config.toml
arch = "convnext_v2"
model = "CTC image transcriber"
dataset = "short English words printed on busy colour backdrops"
train_examples = 45211
image_size = 64
crop_scale_min = 1
horizontal_flip = false
color_jitter = 0.1
tokenizer = "char"
vocab_size = 30
isotropic = false
norm = "layernorm_no_bias"
activation = "swiglu"
mlp_ratio = 2
inner_norm = false
drop_path = 0.05
patch_size = [4, 4]
conv_stem = false
depths = [16]
widths = [80]
kernel_size = 7
init = "trunc_normal_002"
residual_init = "none"
optimizer = "normuon"
muon_scale = "match_rms_adamw"
lr = 0.0063
momentum = 0.95
nesterov = true
orthogonalizer = "polar_express"
adamw_lr_other_params = 0.0012
steps = 8200
batch_size = 128
epochs = 23.2
lr_schedule = "cosine"
final_lr_fraction = 0.05
warmup_steps = 1640
weight_decay = 0.05
adamw_weight_decay_other_params = 0.05
Rows from block 5, named by matrix and row number. Rows with one number belong to one neuron. Each number is 128 + 24 x the weight over its row's rms, rounded and kept within 0 to 255. All counts start at 0.
# gate: MLP gate (model.blocks.5.mlp.gate.weight, 160x80), inputs 0-79
# fc1: MLP up (model.blocks.5.mlp.fc1.weight, 160x80), inputs 0-79
# fc2: MLP down (model.blocks.5.mlp.fc2.weight, 80x160, transposed), outputs 0-79
gate.24 [ 56 141 145 110 162 145 107 108 170 129 126 131 142 119 123 162 119 120 152 144 163 136 123 118 130 153 166  93  88  96 138 135 100 153 131 150 118 142 144 165 126 151 137 130 135 137 134 111 107  72 105 108 125 117 143 138 130 115 154  82 110 100 132  93 101 153 118 102 146 183 115 114 165 108 163  93 115 144 126 150]
fc1.24 [176 112  92 150 100 126 151 134 103 135 133 141 111 151  87 122 122 193 114 143 105 136 140 136 138  94  99 162 193 159 143 125 127 110 157 104 121 138 110 109 138 100  99 137 129 130 152 130 148 152 125 125 127 120  99 144 128 131  72 164 119 139 148 144 130  84  95 133 119  87 135 142 144 146  84 135 147 131 143  82]
fc2.24 [105 121 136 130 132 108 151 147 140 101 139 125 156 135 140  83 132 126 183 135 156 146 148 136 156 144 163 119 142  99 180  91 116 139  91 152 126 108 155 120 124 142 153 131 116 116 102  94  96  92 131 187 153 158  89  78 141 175 105 150 130 131 127 125 114 139 152 126 166 136 124 147 125 132 132 179 139 123  91 143]
gate.25 [153 143 153 113 118  80 128  98 157 126 124 153 139 109 114 123 120 126 113 152 179 137  80 158 164 137 157 144 127 157 129 119  77 177 124 105 133 145 132 137 108 108 107 118 110 142 103 177 140 171 131 113 106 121 110 113 156 103 131  75 130 136 126  88 107 141 175 121 124 122 115 133 158 113  95 116  81 112 138 151]
fc1.25 [134 139 103 127 121 143 134 126  90 110 154 111 161 129 138  70 135 133 153 104  82 130 143 137 118 149 131 145 135  96 123 123 172  66 117 168  91 119 114 127 119 150 147 135 113 130 129  89 132 120 145 112 167 132 173 134 141 157 136 157 132 123 161 163 112 127  55 119 137 157 145 130  89 127 130 125 181 125 116 115]
fc2.25 [124 157 152 111 177 104  86 143 106 157 128 122 140 113 156 149 102 147 148 109 155 124  99 154 125  95 143 143 113 107 149 115 108 146 173 130  89 120 123 123 124 139 129 108 140 132 151 156 115  89 125 133 131  87 155 136 124 114 167  84 108 117 129 111 116 138 189 117 149 144 135 167 122 116 151 161 194  94 152 134]
gate.26 [120  98 105 126 119 136  51 122  90 119 130 162 129 112 109 149 119 116 121 170 132 124 147 122 134 173 165 143 132  92 120 143 108 136  94 152 177 156  98 129 111 150 109 115 109 120 167 172 123 133 152 132 110 126  98  98 164 133  68 155 164 126 147 135 115 124 120 118 115  94 174 147 121 121 144 140 119 103 142 126]
fc1.26 [160 107 134 134 104 149 162 101 134 115 140 107 185 128 153 130 137 149 124 134  90 140  88 139 118 165  96 114 110 144 141 156  78 114 120 135 127 110 145 158 129 127 120 115 112 108 145 142  90 119 129 115 124  70 156 171  80 189 130 134 111 117 121 148 123  91 151 157 149 168 111 129 112 144 117 112 147 111  86 141]
fc2.26 [128  90 141 100 129 127  97 100 112 119 122 148 130 137 206  86 108 106 119 106 110 145 103  75 134 134 122 155 145 117  98  98 115 126 104 124 146 144  97 133 147 106 130 126 108 131 148  99 135  93 161 153 114 144 172 130 121 157 177 114 101 144 118 156 126 146 153 124 142 159 147 121  58 106 100 127 129 120 141 118]
gate.27 [123 138 109 117 130 120 144 129 150  84 111 152 151 177 176  64 112  77  91 167 136 115  88 139 147 141 136 131 138 147  80 106 145 143 130 185 102 122 115 106 151 120 137 104 144 118 154 101 131 128 116 158 143 135 125 109  87 134 110 103 132 168 178 127 125 157 122 134 133 134  89 113 159 123 134 134 107 126 140 135]
fc1.27 [186 132 121 140 158 144 117 110 180 141 139 152 139 110 139 124  78  62 108 126 134 132 115 152 136 159 137 120 135 130 102  80 144 139 124 107 138 106 122 114 160 131 151  97 126 140 139  90 152  49 134  92  92 132 165 113 130 141 140 104 148 147 162 126 150 150 122 131 107 145 113  93 124 151 129 117 116 151 125 124]
fc2.27 [158 123  97 130 122 149  81 135  72 141 119 106 136 129 166  85 145 171 109 118 133 133 155 142 153 134  87 145  68 122 120 117 132  97  98 101 151 149 114 127 146 121 142 150 129 130 122 113 137 175 150 142 124  61 125 139 119 130 121 137 124 175 106 155 148  72 142 139  79 124 124 144 124 135 143 149 135 128 128 152]
gate.28 [101 136 146 125 134 104 117 127 141 160 152 126 166 128 100 153 172 101 133 122 119 119 145 128 116 116 145 121 106 122 124  90  96 130 130 113  81 163 141 108  90 140 143 137 173 113 132 139 144 110 133 170 160 133 101 117 126 155 158  97  49 103 156 129 107  82 138 156 153  91 121 130 171 146 146 131 120  91 145 117]
fc1.28 [135 119 131 140 165  61 122 104 133 116 117 130 111 135 117 123 138 100 155 125 161 148 151  80 137 138 121 114 122 130 112 162 131 141 119 110 138 168 160 138 115  91 136 143 145 110 158 112  64 123  95 158 157 122 144 120 117 124 162 128 105 127 128 175 131 155  81 163 135 168 104 138 129 112 110 102  70 141 158 112]
fc2.28 [117 136 139 160 115 143  93 144 107 153 114 148 148 142 155 111 142 122 133 112 137 117  95 177 113 113 121 147 206 150  92 153 103 144 109 128 151 126 133 114 135 133 144 140 152 126 133 179  87 106 129 116 148 141 156 177 123 113 119 126 162 121 148 113 143  83 128 134 160  95 147 109 101  62 120 111 137 136 155 154]
gate.29 [124 145 114 122 153 126  99 171 150 106 177  82 115 133 155 116 132 131 127 106 128 129 120 121 107 126 134 115 180 143 155  89 121 120 108 138 116 159 150 141  48 140 143 130  98  64 139 156 139 179 180 156 118 120 123 163 144 103 109 115 142 131 159 113 124 124 113 112 141 121 121 133 109  92 120 153 132 125 115 109]
fc1.29 [148 156 139 101 107 137 136 129  74 141 137 165 114 126 165 126 112  98 116 145 130 140 131 136 118  90 121 131 166 118 141 128 128 106 149 136 148 111 164  74 153 114 102 132 153 180 137 149 137 135 114 125  81 132 124 100  97 100 102 114 133 139 148 164 150 112 127  99 184 156  79 134 152  96 114 108  95 127 162 156]
fc2.29 [165 195 123 160 141 146 116 138  79 109 157 119  89 120 139 113 118 126 102 123 126  81  81 100 131 151 152 106 130 144 151 132 134  74 112 139 124 131 161 137 119 128 144 142 135  91 171 104 144 120 115 132 124 156 101 123 108 149 112 134 123 125 122 110 174 120 108 150 151 124 118  61 113 101 114 147 160 102 146 118]
gate.30 [173 113 166 136 111 120 113 140 140 103 102 127  71 162 121 145 153  56 125 154 136 121 125 121 136 105 108  91 131 122 111 143 152 138 160 130 119 156 142 121 155 146 150 125 114 104 121 165  91 166 107 126 136 131  94  97 163 151 166  82 114 128 100 132 109 144 136 130 144 127 113 136  94 148 135 163  72 135 139 138]
fc1.30 [104  98  79 146 164 133 136 129 109 116  86 115 155 158 117 144 133 150 142 128 188 111 173 130 147 130 139 111 145  80 143 131 111  82 152 159 115 147 143 140 142  89 141 137 145 133 160 142  76 101 118 151 115 107  97 130 121 150 108 111  93 131 182 127 118 119 112 133 126 120 102 122 112 154 189 111 116 134 118 118]
fc2.30 [ 92 128 126 124 107 114 100 190 136 154  96 176 189 136  98 138 159 126 148  97 152 109 113 159 115  79 111 114 116 176 120 121 144  95 119 102 106 150 104 100 128 123 100 131 152 120 131 165 126 155 116 104 125 125 148 135 113  94 155 121 119 153  97  98 115 150 143 123 135 139 113 147 134 150 160 104 176 144 119 123]
gate.31 [100 148 159 155 102 135 145 134 134 110 132 153 135 133 113 151  72 149 148 139  99 132 122 127 136 143  97 146  94 102 101 132 120 111 112 138 138 147 172 144 151 115 162 126 169 178 154 190 128 128 110 120 155 125 104  78 149  95 129 146 115  92 123 127 112 138 138  97  90  86 134 110 138 109  82 122 133 103 125 167]
fc1.31 [131 110 161 126 142 153 176 154 143 137 181 131 128 124 113 117  98 143 129 148 121  82 111 154 161 119  92 154 108 105 131 147 105 105  80 108 141 130 150 125 175 169 148 100 133 158 138 179  95 124 110 143 131 113 127 120  94 120 152 142 146 113 126 160 140 115 135 118 122 129 101 118  96 115  59 104 106 127  95 139]
fc2.31 [139 105 184 129 117 127 157  88 154 123 145 131 143 119 138  97 121 100 139 116 144 152 116 128 112  93 170 131 115 124 131 143  71  94 139 167 131  98 139  92 151 104 115 142 163 113 117 150 110 105 163 136 176 109 129 127 123 108 129  92 179 112 124  96 147 137 115 122 152 134 140 181 120  87 100  98 132 166 123 141]
gate.32 [152 140  91  97  83 118 127 101 121 154 139  77 119 121 171 110 124 119 113 143 147 173 105  99 158 115 136 148 167 109 153 127 140 146 143 126 127  73  83 148 124 164 134 111  92 117  95 124 146 178 165 121 105 143 160 143 128 129 170 109 132 108 145 143 115 177 156 132 127 108 116 110  96 138 136 153 114 128 138 125]
fc1.32 [157 125  84 119  99 132 104 138 170 136 151 142  85 109 152  93  78 160  98 129 134 170 127 150 150 152 154 116 116 111 151 102 122 103 129 129 115 125 131  94 129 166 130 127 129 124 101 119 118 118 157 151  95 148 163 133 153  95 140 149 118 121 143 178 168 108 119 117  94 122 144  95 102 125 188 101 150  96 125 125]
fc2.32 [118 127 131 152 146  89 124 123  62 108  96 127 122 157 103  93 116  86 128 136 130 154 147 138 129 137 125 123 136 131 165 171 109 163 122 124 114 111  79 119 165 125 142 131 106 133 114  92 122 141 100 132 166 149 134 200 140 117 137 128 157 158  97  98 154 128 143 128 127 134 108  76 128 130 169 115 150 101 141 159]
gate.33 [141 143 172 153 109 111 146 153 147 151 128 135 130 152 135 120 124 204 118 140  82 115  99 127 151 116 130 140  95 124 119 131  94 103 110 165 114 132 163 115 153 131 109 117 118 152 161 142 145 126 119 138  99 135  73 102  97 119 140 169 170 149 104 134 104 119 110 118  85 125 138 129 139 155 144 111  60 136 111 149]
fc1.33 [128 152 152 150 107 155 161 148 124 105 132 150 150 152 147  97 116 184  85 143 134 114  95 153 154 113 110 121 131 106 129 127 141 138 133 156 123 130 165 116 168 141 108  86 121 161 141  99  98 119 125 126  92 145 113  98  92 119 124 152 147 187 107 130 121 131 115 119  83 126 170  79 156 143 115 105  86 131 156 131]
fc2.33 [127 125 150 110 134  88 137 123 164 114 114 135  90 110 168 142 135 133  96 128 128 130 139 166 167 131 121 108 126 124 102 152 104 131 134 138 149 142  99 108 175 110 117 106 125 131 100  95  70 112 115 125 101 123  81 147 121  96 157 119 124  90 122 105 138 124 156 137  69 119 161 128 152  82 103  85  85 142 124 158]
gate.34 [170 131 121 124 137 124 121 119 140 159  94 142 186 126 156  75 141 147 142 129 114 161 138 123 132 134  96 130 150 113 124 103 121  93 117  90 135 133 109 110 129  86 137 136 119 117 115 185 151 110 166 135 130 140  92  85 137 127 151 148 162 138 119 147 134 173 125 106 100 109 102  56 105 136 151 113 155 142 155 121]
fc1.34 [140 135 103 103 115 118 153 126 118 143 117 167 192 140 156  67 113 141 139 146 127 163 140 115 141 134 113 136 136 118 104  89 126  99 133  93 147 106 130  92 136  86 117 118 134 131 108 186 122  90 142 126 123 130 111  97 155 125 128 149 140 156 136 139 129 159 117 135 110 130 115  50 119 155 167 121 168 122 157 141]
fc2.34 [ 99 136 136 167 142  83  98 127 107 131 153  92 113 126 108  94 131 126 139  77 114 100 155 146 144 120 138 104 146 136 138 152 137 117 105 128 130 141  83 108  89 131 144 109 117 139 112 126 199 164  79 177 139 161 144  94 122  72 124  96 166 133 115 138 111 125 119 127 130 139 148 117 128 143 120 121  94 114 153 149]
gate.35 [137 125 147 150 125 134 114 127 140 132 152 146 120 121  99  90 135 118 107 158 172 161 130 104 146 131 156 129 162 160 121  76  81 116 143 187  97 123 140 117 116 102 116 127 121 145 170 145 150  92  84  99 157 166 154 127 127 124 131 120 120  95 120  74 112  74 117 127 126 116 143 141 137 126 115 125  94 148 175 133]
fc1.35 [132  97 133 147 136 162 142 132 170 149 134 146 139 162 120 141 118 129 134 121 150 159 120  98 148  86 148 154 136 108 140 125 106 109 161  85 102 102 128 121  99 118 107 161 106 121 152 145 156 142 111  85 151  74 118 128  76 115 172 107  99 118 142 130  80 129 154 106 163 125 110 129 156 141 103 180 122 130 148  99]
fc2.35 [106 109 129 118 154 177  90 163 135 136 107 163 119 153  86 103 126 122 145 135 129 116 151 132 147 135 115 116 135 131 101 126 136 102 121 166  93 129 108  93 134 158 117  85 104 163  93 121 152 131  71 154 122 140 100 117 140 155  94 102 142 127 121 108  99 132  91 186 152 147 133 130 155 178 137 157 117 134 147 155]
gate.36 [138 125 140 114  95 119 152 108 123  71 122 113 158 124 144 142 107 139 104 130 124 107 143  78  62  92 110 150 123 123 174 124 136 138 146 131 131 126 107 142  87 134  98 130 164 108 107 115 174 117 140 117 131 155 150 125 152 167 109  85  86 143 127 147 138 103 127 167 171 147  91 137 138 145 144 158 118 139 163 133]
fc1.36 [ 98 117 148  93 145 151 143 119 119  97 130  91 163 105 137 131 100 125 101 103 141 138 165  99 102  66 136 112 112 125 174 154 161 127 135 117 105 128 153 119 135 155 122 117 162 123 117 121 116 114 161 117 154 163 146 125 172 126 109  96 124 156 189 114 134 108 109 138 121 115  99 107 172 135 152 181 144 106 112 136]
fc2.36 [ 43 104 141 128 139 103 124 132  81 121 128 119 126 185 153 188 123  99 112 151 118 134 122 106 154 132 119  90 131 146 142 108 144 139  74 136 104 137 147 132  82 132 161 124  79 147 123 140 119 111 146 136 137 122 140  89 113 107 147 126 108 151 144 134 139 125 140 107 160  94 129 127 140 134 106 111  99 153  96 104]
gate.37 [144  93 152 118 153 107 155  86 119 173 104 138 102 141 125 130 118 136 137 170 121 115 129 134 122 101 134 115 128 131 132 129 127 101 148 138 136 123 119 153 151 153 116  60  86 144 133 143 143 156 172 111 150 129 111 172 147  75  72 123  81 111 149  98 134 140 131 155 138 159 110  95 116 141 127 170 162 116 111 133]
fc1.37 [123 132 151 148 117  94 134  86 126 136 115 151 154 148 114 116 139  96 152 133 165 128 144  99 150 130 159 157 158 122 145  93 156 167 155  97 134 108 126 116 112  93 106 138 157  96 125  99 113 151 114 135 123 131 167 101 101 125 118 107 154 195 124 131 127 113  99 146 197  79 100 146 110 121 120 122 112 120  93 127]
fc2.37 [154 114 114 135  80  82  94 112 129 148 152 153 144 145  84 119 124 140 126 102 154 142 134 143 108 123  78 145 141 141 147  86 121 131 138  81 116 134 135 103  97 100 145 109 113 175 151 128  97 134 124 104  85 101 147 122 125 111 129 139 162 128 175 154 119 115 108 187  80  89 132 135 129 108 114 137 108 119 155 128]
gate.38 [116 139 117 132 129  95 126 145 158 112 136 141 151 114 121 150 120 108 143 128 142 156 153  64 110 133  89  84 108 127 139 159 168  98 136 130  94  96 190 150 155 121 161 142 107 109 148 105 112 117  86 145 116 128 124 112 164 155 157 138 158 180 118 126  98  98 121 156 121  96 148 172 145 108 115 127 124 142 114 113]
fc1.38 [109 124 131 127 125 102 134 141 157 136 124 155 170 149 107 153 105 124 130 118 146 150 146  96 118 116  77  77 122 119  92 131 194 109 154 119 100 138 186 122 142 132 143 159 105 100 136 114 128 103 112 123 135 110 134 102 148 147 155 126 192 160 113 122 113  95 118 167 131 124 126 138  89 131 122 138 100 154  92  93]
fc2.38 [106 113 114 173 118 156 142 142 132 128 141 170 146 109 102 137 119  86 147 119 115 172  83 117 107 142 138 121 143 156 100 104 179 145 126 137 115 147 131 148  91  85 137 135 153 137 129 117 140 161 156  45 146 103 127 109  93 138 126  95 101 131 139 142 153 139 124 112 145 115 111 131  85  90 165 120 146 125 115 129]
gate.39 [131 126 157 105 186 138 122 128 154 128 130 107 119 166 104 129 131 104 148  94 141 116 121 116 111 135 144 140 120 143 123 148 134 125 106  94 147 134 128 157  99 164 147 121 131  90 117 140 123 167 137 126 130 158 171 144 158  97 153  96  89 144 119 128 104 122 107 164 176  87  74 147 100  92  87 147 126 157 111  87]
fc1.39 [150 143 151 130 111 133 105 100 129 169  99 174 198 136 128 128  96 125 101 181 120 132 100 150  84 137 108  95 105 144  92 128 102 114 128 115 133 123 178  90 141 105 128  83 142 132 123 156 135 134  93  96 144 145 147 153 122  89 141 127 126 124 140 128 141 149 142 121 151 129  95 151 117 165  99 116 105 121 164 132]
fc2.39 [151 133 156 155 120 140 114 151 122 107 109 147 127 115  87 108 154 104 138 142 123  86 154 153 162 175 122 149 104 139 161 120 123 117 181 143 155 124 124 157  94 110 163 157 136  98 137 106 140 127 131 113 165 165 149 122 140 143 119 143 105 144 113 104 107 135 106 165 145 114  88  90 122 152  80 152  85  96 142  94]
gate.40 [124 140 116 131 142 155  95 143 123 142  89 127 127 111 157 136 123 146 105 142 136 156 121 181 112 111 141 165 152 127  99 127 122 136 128 144 110 121 133 107 140 113 132  66 130 140 145 123 167 129 160 121  71  92 143 129  42 108 146 161 126 135 139 111 126 119 129 168 144  89 145 125 145 168  98 144 108 131 156  92]
fc1.40 [123 113 133 146 109 118  89 141  96 109 152 120 129 120 143 125 169 141 126 150 144  89  95 156 120  92 125 162 125 148 122 156 134 123 120 157 114 132 115 127 130 107 180 118 120 104  97 148  97 132 115  62 119 171  96 167 137 126 148 144 135 134 139 176 114 117 109 119 146 132 151 103 132  85 153  75 179 112 133 159]
fc2.40 [105  82 101 113 123 112 139  94 144 106 185 145 104 119 157 151 123  77 165 138 127 123 106  89 116 126  95 140 160  98 100 117 156 131  86 145 141 114 123 116 103 140 132 119 141 120  77 125 128 125  95 135 139 157 107 136 113 161 152 117 116 146 179 107 160 103 157 152 123 138 162 111 136 122 166 154 158 103 109 128]
gate.41 [124 141 142 100  91 172 155 136 104 158 143 107 166 111  97 153 138 109 108 138 121 131  97 145 158 144 167  87  98 114 131 132  91 154  96 135 159 154 130 108 103 139 156 122 125 142 157  94 136 115 129 121 104 163 167 105 110 100  95 158 127 125 139 136 118 120 156  94 162 102 193  88 140 119 117 122 127 142  97 133]
fc1.41 [155 121 127 113 136  97 124 135 127 135 156  86 112 100 148 161 162 148 122  67  86 128 130 124 127  97 142 100 127 104 132 118 111 127 117 139 138  84 141 172 108 102 148 131 103 114 145 105 135 146 162 150 136 163 185 179 173 160 121 122 127 128 141 170 128 115 135 123 165 128 130 107 114 116  83  97  94 142 125 109]
fc2.41 [138 111 136 123 126 128 117 159 122  77 184 134 126 149 125 153 114  56 114 121 106  94 124 126 101 115 147 141 137  87 161 130 116 119 107 125 119 149 156 151 125 100 114 118 125 134 141 100 127  84  81 127 115 106 118 146 148  87 143  84 138 153 110  69  85  89 131 139 141 117 142 117 118 154 110 107 134 123  92 105]
gate.42 [112 148 109  80 122 172 109  98 143 157 133 152 100 158 136 110 119 152 122 183 124 108 156  91 110 115 133 133 134 112  81 147 142 120 118 150 123 128 134  87 108 138 128 111  98 119 127 152 145 104 158 132 146 147 110 141 124 150 135 147 161  63 153  72 118 134 132 136 121  94 178 156 129 126  93 160 119 135 153 105]
fc1.42 [139 117 128  90 123 158  86  98  91 142 122 178 145 132 137 117 135 117  66 115 147 134  83 125 115 131 126 135 129 144 113 104 107 127 105 168 202 146 116 122 119 126 151 149 106 124 164 153 127 176 152 116 136 135 145  99 133 116 142 119 122 132 163 137 134  55 100 105 143 119 134 118 158 142 137 162 137 143 116 111]
fc2.42 [146 133  96 112 152 150 183 163 121 108  52 104 164 117 148 138 129 132 129 124 143  99 147 135 111 136 112 133 115 162 129 122 156 159 117 113 147 153 163 114 115 132 136  95 114 121 107 113 109  98  95 135 129 118 109  94  94 107 121 113 119  99 100 127 197 164 154 103  98 161 151 140 137 131 133 160 165 133 123 121]
gate.43 [128 114 117 112 124 118 218 134 135 126 108 155 109 140 134 130  93 121 113  97 131 115 151 165  94 105 116 134 169 117 161 132 115 104 131 138 137  99 115 166 112 106 138 158 152 117 130 139 125 147 123 109 112 153 172 129 156 140  98 119 159 141  88 101 122 118 132 117  79 112 116 124 126 173 112 190 120 134 144  86]
fc1.43 [ 98 116 111 106 153 175 174 119 113 134 117 153 121  62 167 128 108 132 136 177 152  92 151 125  75 107 171 160 145 139 131  93 122 139 110 140 121 148  83 121 101 144 133  74 134 185 133 125 125 162 156 118 106 130 133 144 126 124 120  96 106 122 121 124 135 122 126 117 164 112 145 140 131 138 129 102 138 132 146  96]
fc2.43 [144 135 141 135 118 146  49  95 100 152 162 114 165 149 133 136  91 138 171 131 118 100 142 125 156 143 125 130 124 144 155 120  77 142 118 108 100 125 120 145 108 141 136 128  70 116 144 136 128 131 114 147 111  90 129 107 135 140 121 161 111 127 165 129 152 126 110 121 148 174 112 133 160 105  86 163  76 113 149 104]
gate.44 [143 120 100 113 158 129 162 119  98 120 102 140 127 133 114 115  75  83 162 141 148 197 118 169 111 155 112 142 135 145 121  87 127  96 100 100 106 157 112 112 139 147 165 107 128 157 106  91 165 169 119 150 148 162 143 129 163 144 113 139 130 107  71 153 116 126 133 139 135 122  85 138 141 130 121 121 120 128 116 119]
fc1.44 [105 132 149 166 117 171 165 168 130  88 141 167 118 112 114  95 130 108  83 122  96 160 151 135 106 160 121 119 152 113 148 114 112 130  88 154 120 114 107 124 149 139 119 136 141 110 115 108  96 154 109 122 166 135 110 112 149 130 151 113 134 140  42 143 136 144 120 130 128 128 134 162 168  87 110 173 133 120 126 124]
fc2.44 [106 118 140  94 123 151 129 131 155 155 152 115 152 117 166 135 136  97 103 135 127 139 146 118 123  88 114 148 117 135  84 109 123 143 118 120  77 129 129 163 100 173 152 105 132 149 122 120 125  96 108  90 109 155 134 134 171 104 161 102 111 129 187 149 121  92 127 101 122 161  89  83 124 130 130 153  80 159 148 141]
gate.45 [110 177 129 138 115  76  98 107 116 142 109 136 148 137 130 118 117 167 114 101 135 126 112  97 155 158 121 125 150 137 160 125 117 143 169 162  97 148  93 139  86 161 116 116 113 147 116 105  67 117 105 160 127 101 141 139 116 177 137 131  99 156 147 137 111 154 135 170  70 139 151  92 141 126 128 134 136 100 140 138]
fc1.45 [117  90 144 115 103 109 116 104 150 146 131 147 123 135  95 102 110 114 121 104 125 139 141 121 156 131  95 162 128  97 125 131 138 140 147 142 183  75 130 131 170 105 141 174 144 101 151 114 150 101 109 100 130 122  61 108 139 163 102 141 165 183 152  85 125 134 138 114 144 140 107 148 130 155 126 118 135 170 112 121]
fc2.45 [126 151 126  99  92 150 146 148 157 141 151 152 125 120 157 151 175 104 112 118 136 134  95 105 142  81 127  99  79 164 123 127 183  77 117 130 117 133  94 111 116 134 154 155  96 139 127 142 107 143 152 145 166 148 127 127 110 148 111 134  85  74 130 135 123 135 140 136  84 143 102 104  78 139 121 148 111 146 131 136]
gate.46 [ 89 127 101 136 126 106 170 148 178 117 119 157  96 117 140 166 112 116 117  96 112 114 139  96 117 132 185 133 145 123 137 134 139  95  79 138 121 117 105 192 135 102 130 173 121 120 113 183 121 128 107 127 156 122 129 137 138 154  98 115 112 114 126 134 123  95 142 133 115  82 113 156 100 128 142 164 121 146 166 156]
fc1.46 [132  85 139  97 133  79 138  98 166 147 120 151 104 122 141 117 125 145 143 178 122 131 138 133 113 134 148 165 140  85 109 126 126 169 153 135 131  75 112 132 144 139 125 106  98 119 157 147 132 117 122 131 161  64 137 142 154 166 112 153 150 123  76 139 144 149 118 130 106  85 147 164 132 108 142 144  98 104 116  93]
fc2.46 [148 133 124 103 122 126 153 151 116 154 122 163 118 149 118 131 107 108 149 128 158 108 131 124 140 151 117 139 141 108 164 126 150 113 120 148 114  95 129 156 139 148 109 145 153 137 139 132 143 159  98  61 106 206 145 118 162 137 126 105 120 183 162  85 141  70 167 130 136 116 135 110 174 140 135  98 146 135 124 123]
gate.47 [115 135  99 143 118 133 108 122 121 162 130 123 108 100 162 114 177 177 163 119  91 133 154 146 178 124 124 121 119 101 101 140 130 114 127  93 136 136 151 164 156 115 155  86 147 136 129 147 129 146  99 108  89 143  94 145 116 152 116  89 146  77 114 133 111 103  92 112 132 178 130 117 124 120 116 107 146 145 117 185]
fc1.47 [ 95 188 129 101 118 162 109 134 169 143 121 116 125 135 157 149 121 103 141 144 117 149 107 162 123 150 102 150  83 121 102 160 160 147  84 115  92 152  99 138 152 106  80 101 126  89 120 125 168 151 180 138  91 144 124 143 115 121 140 134 130 128 147 163 125  99 126 138 127 103 113 121 134 146 140 144 101 125  79 145]
fc2.47 [132 101  88 127 111 100 186  86 154 134 122 121 144  83 180 127 138 116 137 137 109 123  75 123 136  55 110 137 146 111 163  99 139 138 139 105 129  91  88 130 141 133 121 137 119 128 131 153 103 105 118 101 103 136 115 134 118 133 157  79 132 139 103 143 125 130 114 117 146 137 159 117 162 159 162 118 155 142 103 100]
gate.48 [112 105 149 124 133  51 158 135 120 127 104 147 163 116  83 119 144 128  98 111 121 154 184 160 158 137 151 141 119  93 131 142 144 119 122 150  79 152 111 129 129 108 170 104 138 146  94 108 167 110 105 148 128  91 136 138 153 102 136 126  97 101 116 145 116  92 124 172 134 107 127 129 119 181 117 139 117 134 140 138]
fc1.48 [115 154 164 137 107  94 152 171 132 147 120 128 140 120  69 100 119 139 143  94 100 137 126 145 148 144  97 129 130 154 115 117 110 151 102 139 123 148 124 126 148 134 160 126 101 216 110 165 129 115 112 127 137 105 139 106 131 126 166 135  62 122 139 126 132  84 162 134 144 101 136 101 129 103  94 116 124 106 160 129]
fc2.48 [161 174 111 136 166 128 151 173 137 104 130  97 151 101 195 148 106 122 159  86  74 149 135 105 130  84 105 141 147 136 130 139 118 162 147 117 122 133 120 160 125 119 113 157 145 102 142 142 137 125  86 105 138 126 111 119 130 143 130 135 197 105 114 121 114 128 143 156 142 127 180 143 113 147 134 136 123 116 146 154]
gate.49 [166 152 139 137  87 143  96 107 165 102 158  86 140  96 145 137 130 113 146 117  63 107 117 173 132 103  92 175 144 126 147 126 117 112 113 135 103 171 105 117 130 131 123 111  80 151 165 100 144 128 138 121 159 115 108 143 121 109 125 118 155 116 106 114 125 145 143 119 141 139 123 153 140 148 146 155 122  80 151 178]
fc1.49 [150 174 148 145 139 154 112 129 126  89 135  75 122 138 115 140 169 138 143 119  80 118  99 167 142 110  77 158 135 155 158 122 105 127  99 121 170 171 177 123 107 101 109 125  98 126 152 105 113 117 153 127 106 131 137 150 123  96 122 161 155 135  91 126 126 136 111 124 118 134 129 101 150 115 130 124 132  81 180 143]
fc2.49 [113 116 160 114 157 120 150 118 193 128 129 118 121 105 125 128 131 103 101 119 135 125 125 138 154 159 114 145 132 133 112  94 117  95 133 110 172 146 127 155 135  92 130 106 121 142 132 104 138 157 127 156 135 142 115  64 103 138 155 141 124 125 166 169 165  90 136 112 117 151 108 101 164  95  80 149 154 164 131  76]
gate.50 [117 142 173 120 143  86  99 146 100 109 116 126  82 189 144 118 125 142 140 124 123 144 147 100 101 137 135 133 152 112 142 145  95 127 110 124 104 114 136 128  87 129 146 145 117 123 135 128 137 189 153 182 155  99 171 125 155 130 113 121 142 142 137 148 140 125  94 126  83  86 113 165 150  81 134 112  91 137 112 139]
fc1.50 [136 115 103 125 102 140 167 121 143 129 140 140 153  94 140 107 143 136  97 174 147 153  94 101 167 114 156 113 133 156 116  96 141 119 125 126  90 151 136  87 144 122 135 107 162 157 136 129  88  88 116  96  89 130 105 151 124 116 122 189 107 123 128 115 150  96  98 107 164 135 105 124 121 126 122 173 141 140 187 122]
fc2.50 [124 121 143 148 142 124 173 128 125  89 131 106 132 120 139 148 170 112  78 103 113  93 128 119 157 113 149 122 171 159 165 127 122 143 152 164 137 132 140 132 112 137  92 129 127 101 150 148 138 128 102 105 132 123 134 211 122 146 139 135 119 160 143 116  97 123 131 132 175 122  93  70 147 139  84  99 140 124 121  97]